{"vocab_size": 63, "encoder_mlp_ratio": 3, "encoder_layer_scale_init": 0.1, "encoder_conv_stem": false, "decoder_layers": 8, "weight_decay": 0.4}
Rows from block 5 of the image encoder of a small image captioner, named by matrix and row number. Rows with one number belong to one neuron. Each number is 128 + 32 x the weight over its row's rms, rounded and kept within 0 to 255. All counts start at 0. Numbers have three digits each.
After each neuron's rows are labels from the 100 images, of 14976, where the neuron reaches its largest size: "top examples" is what is common among them; "colour at peak" is the nearest of a few named colours to the mean colour under the peak. Only what is clearly more common there than usual is listed. The data: rendered scenes of coloured solids on a plain floor. In brackets: how many of the 100, against the usual share in percent.
# u: gMLP up (value half) (encoder.blocks.5.mixer.u.weight, 288x192), inputs 0-95
# v: gMLP up (gate half) (encoder.blocks.5.mixer.v.weight, 288x192), inputs 0-95
# out: gMLP down (encoder.blocks.5.mixer.out.weight, 192x288, transposed), outputs 0-95

u.232:111154134108151058119070134142210086161094123094149148052113086133108085116067113131189097161129088141108111098118096158166097068089159069112115091174114151141059121098126109124117126148083084131149105227147148091125070120148177126110163091122136136098086180194089191133131071089160119193
v.232:169121171163144199085106126179120168118117150140115093134112082143122093149119156212146136093056088077132106148115149070130083162078090106140132117136182062076097106138155125144176070143206161153124106190124177161086109172159101140099113106101127134130139085124103163170098114176138180149
out.232:173118143136138125090174155137128121154107068058129088135132141125117142130108093092106190087137184160131123126144123132118185207191065147153189184101184116087146083142195093113142117084157154119147120098110105129103124197105117084130153164079137094181100120137135077095089133071134083118
top examples: count: five (47 vs 20.3)
colour at peak: brown (55 vs 9.9)

u.218:183146112126085111154113096104164123134148134155125176149097107134145185156137169133131094147104097093100133127121112148078080168105093098139099108085054024116064132156149151143141124122076164131144118082138170058105132193116145122104138116120102126127174106138176030129180061139127120149
v.218:179109102060168118104077105189126121115111062162138054129114131164153084103214091163179157112132164096147166156130119189132123153127137106109133061153146133116108149164160102199086111130159113138091104132170138102178143119104116113141142086115081154153159134133153094091108185117168074176
out.218:127142145153113103094126114091142105083154095103171082043140072171129088112094172136092109053161163194097138167119082100161125128142147136125105091125198176132133086075173195140176136130174091168116101125078104140161151130070143165117092143126121147110105143113114198156060161113167160155
top examples: chain link (33 vs 11.4)
colour at peak: brown (35 vs 9.9)

u.240:118158119114067101109114102133098083179174069067120157146126086097142110189114117049182124191177108124137108115126162154082170078136114109158143161127167114120120172142056169211079149067125129124146110128119134147157138081057205099165144200163147098107112114183153161207131131153164148155
v.240:171134096119129115139121154132084141065157172126149112162132128125131096134097140149092112133101084104150156077022152116135087102197166109155052115167118104139081148133174140155123093190113132110197078122156174049126122113203102124124128141122097127170157130121131143089092147144101179120
out.240:118143126123144096168139170179110149154051136149161131129150180177112137066109137086080141118109126130137108080163126145140102154122149080134145086152183123123144127200138025126163092161143103157166173181096042186143121159111130104107096109098136143123131133112167140110134095112120112086
top examples: count: five (41 vs 20.3)
colour at peak: brown (35 vs 9.9)

u.192:179049115166143155154108134136140127161125127113153131059121091095065139195136145095116150162126135073141168110123121148113134091066149101097120110124126119141107116132130103169129112125127173143172133097118120109182159113172101157106123090114143163142134148146134126110120193129152069147
v.192:177070148144132175175148067133108165106170095153156078145110095138118159136148164150101118052130139138137065141112119142108133131113130209053132133140098068115117120162135125198100138110091146108091093134090040115114124112153155136113140132053150085148082078105158100128120144134170219168
out.192:119154114139175108097090084129199163137163111133072146122153090079134098127170172135143139071131131125137098176154096083163065036090156201104112119132122140133177124191125136082116149131145148115126145186105106109149142137111181123120165169090161097094121095168101108069164081122120125170
top examples: chain link (66 vs 11.4)
colour at peak: brown (64 vs 9.9)

u.220:124157122169148133157133099184131132155090142132165130183139155126076117141168148128117182169200139195146159131070102131150150202133151108127112122097100145163119127099090092181076137111157130075107148124160117146187118089100165076067095154113115131119072113148150114066117086100176070095
v.220:137101099070207088180107114153118078069164109127099153121143145134160096140108172161130093176027152089123131150124138120152139104155100096167115125123204200168087071125076145099154077164092112110158143158118108120147107137149146118154135165149056142089139141118173128099146145130073127131
out.220:110054121040154114142136137100157172171165141112102087104133111138204147159151098084162092067122144088176170083189190175120138045121124120163183171123134136126158149121138167113170172088104161105074076095160134106062131131183124105195108139133135142128103132056141136178157206110105160161
top examples: orange object (46 vs 22.1)
colour at peak: brown (25 vs 9.9)

u.160:096104189096097172106121139102094135143188112095085126109130183166152047116073134094175144127103113122125102157145067115107139061184134142142130111100128073107113116128189161127171115158108135170118116130078117137184130038124122146100162137089106144157139136154169104107140133144096170153
v.160:165137178105189177140098128162150184175131184187115161096181092153107128128111090116086169099129095151117055136105114100169153151187073112130112112086120104111075060062133186111135107115153109115158159100113083106110147134080151137125166143116121130118146124127093138153116123139148147149
out.160:128116128073112111174164157135144149087111141067117137101119094077121171107174101153169107127107080127112182111139105156126171131107176119138114139100153130117117124155090042087139189087141154126123120111164106121118090127157090129183114192085136084109125090081147136143128163087132101179
top examples: blue object (54 vs 22.3); teal object (45 vs 22.1); disc (34 vs 12.1); hexagonal prism (29 vs 12)
colour at peak: blue (35 vs 0.6); green (26 vs 1.3)

u.73:157110094130139114143088088102124101128070130084127108146125098083100114112074121087115141117159123130149114172127173117180114171118125117112166135123156112136136102124157097099125166121111142090177081104169175089111144078149140174188035071046154099136062145132088183129137118125123081151
v.73:112152107106181098117086123064200116128064116160129096176113067064112123171072142074147170080120083165131171127104145124160125171128130113115103163132110119169154125117154113117129171154146192148164096101176149153169165097182140134172158077144132098130123113179155169098179139142116083160
out.73:100084138105128110063117110114149151157115123179118140139120121200163148158147135148142080113119157126095114105094067123120100059080123127125142149126175134128132175060056111206131086143124094151101170142144109163105078143204109110142142208168107129168138082141138120114117150179138168150
top examples: bowl (40 vs 11.8)
colour at peak: brown (45 vs 9.9)

u.221:079127119121161097126086073083150136074138123152137088140093077141102190165125129160154094097116107121127158164157159122130201131153128135086143035103131191143163130129140098085123166162058080114229198137118174111088147176109118123155131128083167093117075104142128164079094140085103125126
v.221:130190166028137129102065134137125125120101168088134135080121070131069146091127102115124108133142144129144149077165188124114172067179127108139106082123179124147152073187101162085160133157139149109168154067135129115095160165110151117087129113133159145178129086089111142110117129098176137167
out.221:229162090112093127135178142131138141170063114155152100102088128060161109185121111063138112109127133126130166114109112147133085160133091147156098155199136081077160070144141156127145163045173106189098066086092153111138155128123144125134133145155150159097141146128170103078100106156127097135
top examples: chain link (52 vs 11.4)
colour at peak: brown (38 vs 9.9)

u.103:136124104084121082130179111123104109126099076153109169133156051129135105137142092137135133115106043118125119063155167048141145136102182095067118121116084130154114143159113126147115109108107134136152130164093101146105162141167176119202147180190121127142162184081125213139171088093126121142
v.103:148189054143136169116146088127132186125170090165079180143161102115084109125086165147113144097119057156121114113095151093122144150126184138119117097122137161160120172140159148167097112115162124126161165164126150114118120181173133146161144139103093157172130108107146167220154140118120162075
out.103:081166174204132103150092160123111113138151142146097139199132157118167170125129205133119111093136166118162110119148129180114161124192095144156152073089147125110132192110113180145162128103139166088147124140138139115135053098115139166135099115114145141177127115132137190108157126105151154126
top examples: orange object (56 vs 22.1); brown object (55 vs 22.4); its colour: brown (34 vs 8.4)
colour at peak: brown (57 vs 9.9)

u.43:102127126114095126108106122146128169134151096129119109171125148145090113127135121100140113162120172165190153116131086137090151094118086169187169177189129180175140076144101187152140098122112123109217112153097166112141137157176117118097171124135074103133116114093110129137092144125151155118
v.43:158154094093147163125049071147141082140105141157153113150113092140089136119094095098134205137161124125132099135171101091159142141104116090120087090065187103207117096168120175091077113138124129114174126131065151122146046122101036102142128144154141108140160147108091071204114121142174124101
out.43:097090120147105147138112109110068082102121138090141081170115130134089104178168113130100137168176100139095125118190110131179119152144168181067117175105125119121102110083103158134122100080164158186158160112107110073184082123149112119150116075110185181126110150134148117114111128149152134155
top examples: chain link (38 vs 11.4); cube frame (38 vs 11.6)
colour at peak: brown (38 vs 9.9)

u.229:118124094156103142166094159203109115142148178168165100130107155136154090119182164186099162117141087115124128130093192136115113154138134071155114158190080104118159128148135094136131118078160132146111088139136140049146117183106183126163081099169103159119164166118103179208094093153090095107
v.229:104118117147078095132173164151115125196147134099103167182164102072166068145093091156093130120168104144107167155164130182140109129104084089098145159073133213157166109110098146071112151166107058115139104129116124127111078055100139110094133159119063107139135117170089099137121111130123125168
out.229:200058144192162096165192119086126103121125079060139149121182132127171115126055108081153092100154145161174115171172101189177115178091093155106128162127118166119093135135134150103127118143164151124127149087125151181075081112123151131038147174097105123115111046147164120112164149120131108128
top examples: chain link (32 vs 11.4)
colour at peak: brown (35 vs 9.9)

u.27:124135190169148105090169153124067160131126158158169180145093089103160127127098146142098092184142099109140084149061156166178130199158116113146138150130141181144064148168046180160097154074103137142124130126126104095106117181077200172118098153091131106127118063122127168118098083130133194087
v.27:120100143070075140094112127147141121173120107161087077090143140117099147170162094150137070136121122164140128154080075164169163086119130125113145171136085143170104117179148104150135086137106086123154142144143116088138122175161159158175177075110173128099122149125100189175131194126141097133
out.27:096107126131036149166117123094179119122137107108129096098157155084102113078102100092171170137087096133118146115134109144107174132104158134086164161065093103117151122100145054141166100130104118055091115123204135145127131055137088117133118133126147111092137160131142121135161166166139131157
top examples: orange object (59 vs 22.1)
colour at peak: white (34 vs 2.7)

u.82:111108072104140125131151111137161090170144198156117138095138132100125125130108137156152101084098096159125092125112103157110137166113096162135103154137107110110180118138137152167190143139100145183124118150114165157097168102127160101176139085066122100085135149106126144147157129096141050102
v.82:130131049160140175119089123086116123109131128110236113169151173098120151115117159112150148128102173126123102056183102129133088117149101081136108171165100098101111090118157121149098230141087159136078154140160129129150131147158108071172181165119107157128068134160139174170143114131117149112
out.82:108190165158125147103139157134131154093117083097136145190084165162104102112178106111066154217174189071131093102148168160113045100086133106157098121138178170101097114144069101128076176140134126126131098175136108054183081134125114185104139121140159140166134087158110102112091164144101166150
top examples: count: five (42 vs 20.3)
colour at peak: brown (28 vs 9.9)

u.126:142059147130112091082148078097156152149092114172169156107119163152121112073104146107166052108144121146160110110035085140098094113108168125089132118121138166164145129082073127129107096068127121090112150080114101076160162159112166087087146142106113106255195141118126165138159100101178089141
v.126:115082079038153121141108058054153124123179093107177112120134167130058173123147156150157025102155087157080132172124115127126124103093143161143130142116146116158131112110109140129159148072088115169139152140078129129145055135105189126121146168089093145157127121119116083100134125073139093174
out.126:122158133110110107140104115135129150188169131170129118121136161071079114137128142068114103128083143124116081146152138129143177160122133114142171116134096108152104102071161069107100090150079170101110078132104104112062153140097160114129124085114199116069134140217124123149114129189121187159
top examples: orange object (84 vs 22.1); count: five (43 vs 20.3); its colour: orange (37 vs 8.3)
colour at peak: orange (62 vs 0.4)

u.85:152199171149150116074135140191144089099139121104125175106149090061180100104106167049128175179141105079140128106093188139144047150159086088162158068136083140138102151165110173179066180149129156161151122161148121143095126143158157156167078061133055102222142148119097140197136132154132120106
v.85:124098104185137132141150147136088106113054153086130195080183093149165126152076149119117143151169087137114166127098183092096089144159095135169141150174086164144087110169081124168098167107127099112113149076112119159160130163161194128135155099153079151220092150060140144185146116155148160154
out.85:116049109098088144104134130071063168113153132177118131139138095195161126191130147125171064091083103159133153071124150113116151144141163140093119138183111139153080124142178140125126097100046103124156140102122150104153102116111142149096179138160095135088099092126141152064167127109166166151
top examples: orange object (67 vs 22.1); octahedron (33 vs 12.1); its colour: orange (29 vs 8.3)
colour at peak: brown (51 vs 9.9)

u.161:141107134106126125156151129126170135123139142184175123083179091093120084134170153140077140166134089119091170132070152140148075107120137134179164137173116089115124139149091107135135069099137076100088131095111144149133085110117151168194137125129167134127098097175143093197203125102171114117
v.161:035088061089099125080150138092164127158143129140090070092159083083089158166149132141097157150139185087145125137090102100149146148133128180168114146134095137094173112133072101143166154106114031133124111113127164148134153120060072088196104165086066115131100142148155089151137112142176173144
out.161:165135128180130104130167128150125166120172119151047127175117151141159141086033050108178157112108065135157133123139113133127162135124105105073108119140130105122085118150162116123122166140143126181123121157115125109128086147115174125083106170066131099099166145132128106092064129137115147120
top examples: blue object (51 vs 22.3)
colour at peak: brown (38 vs 9.9)

u.267:149108178168163190105132112146142119108118116092118141089084139107076154143154055151158208198115081132100094086167091131127094069131118144127116094117132100175089148123113122204145148114117173176175150114090152168174093083158162153158129094098121095104121151175126088183054083097150106128
v.267:034193156108115170174130067153135117129140077134105065150113099116154109143146161154131154100106129113124130108143155157071111123138156143078201153136145063098141112097074133165077105110128129141124135132107135167171122075140091154088107145139089099145117100143135149126148140100098150112
out.267:138093138148056065127128078156088121160067138094103107191162140137118102148138192082070074043131203095100142181132120102120112141105114140099146127148155154079118163120141144102107168143132124089149063178121085114115138144130128121116155150098087092129097131097157141146139167143137109169
top examples: blue object (46 vs 22.3)
colour at peak: brown (65 vs 9.9)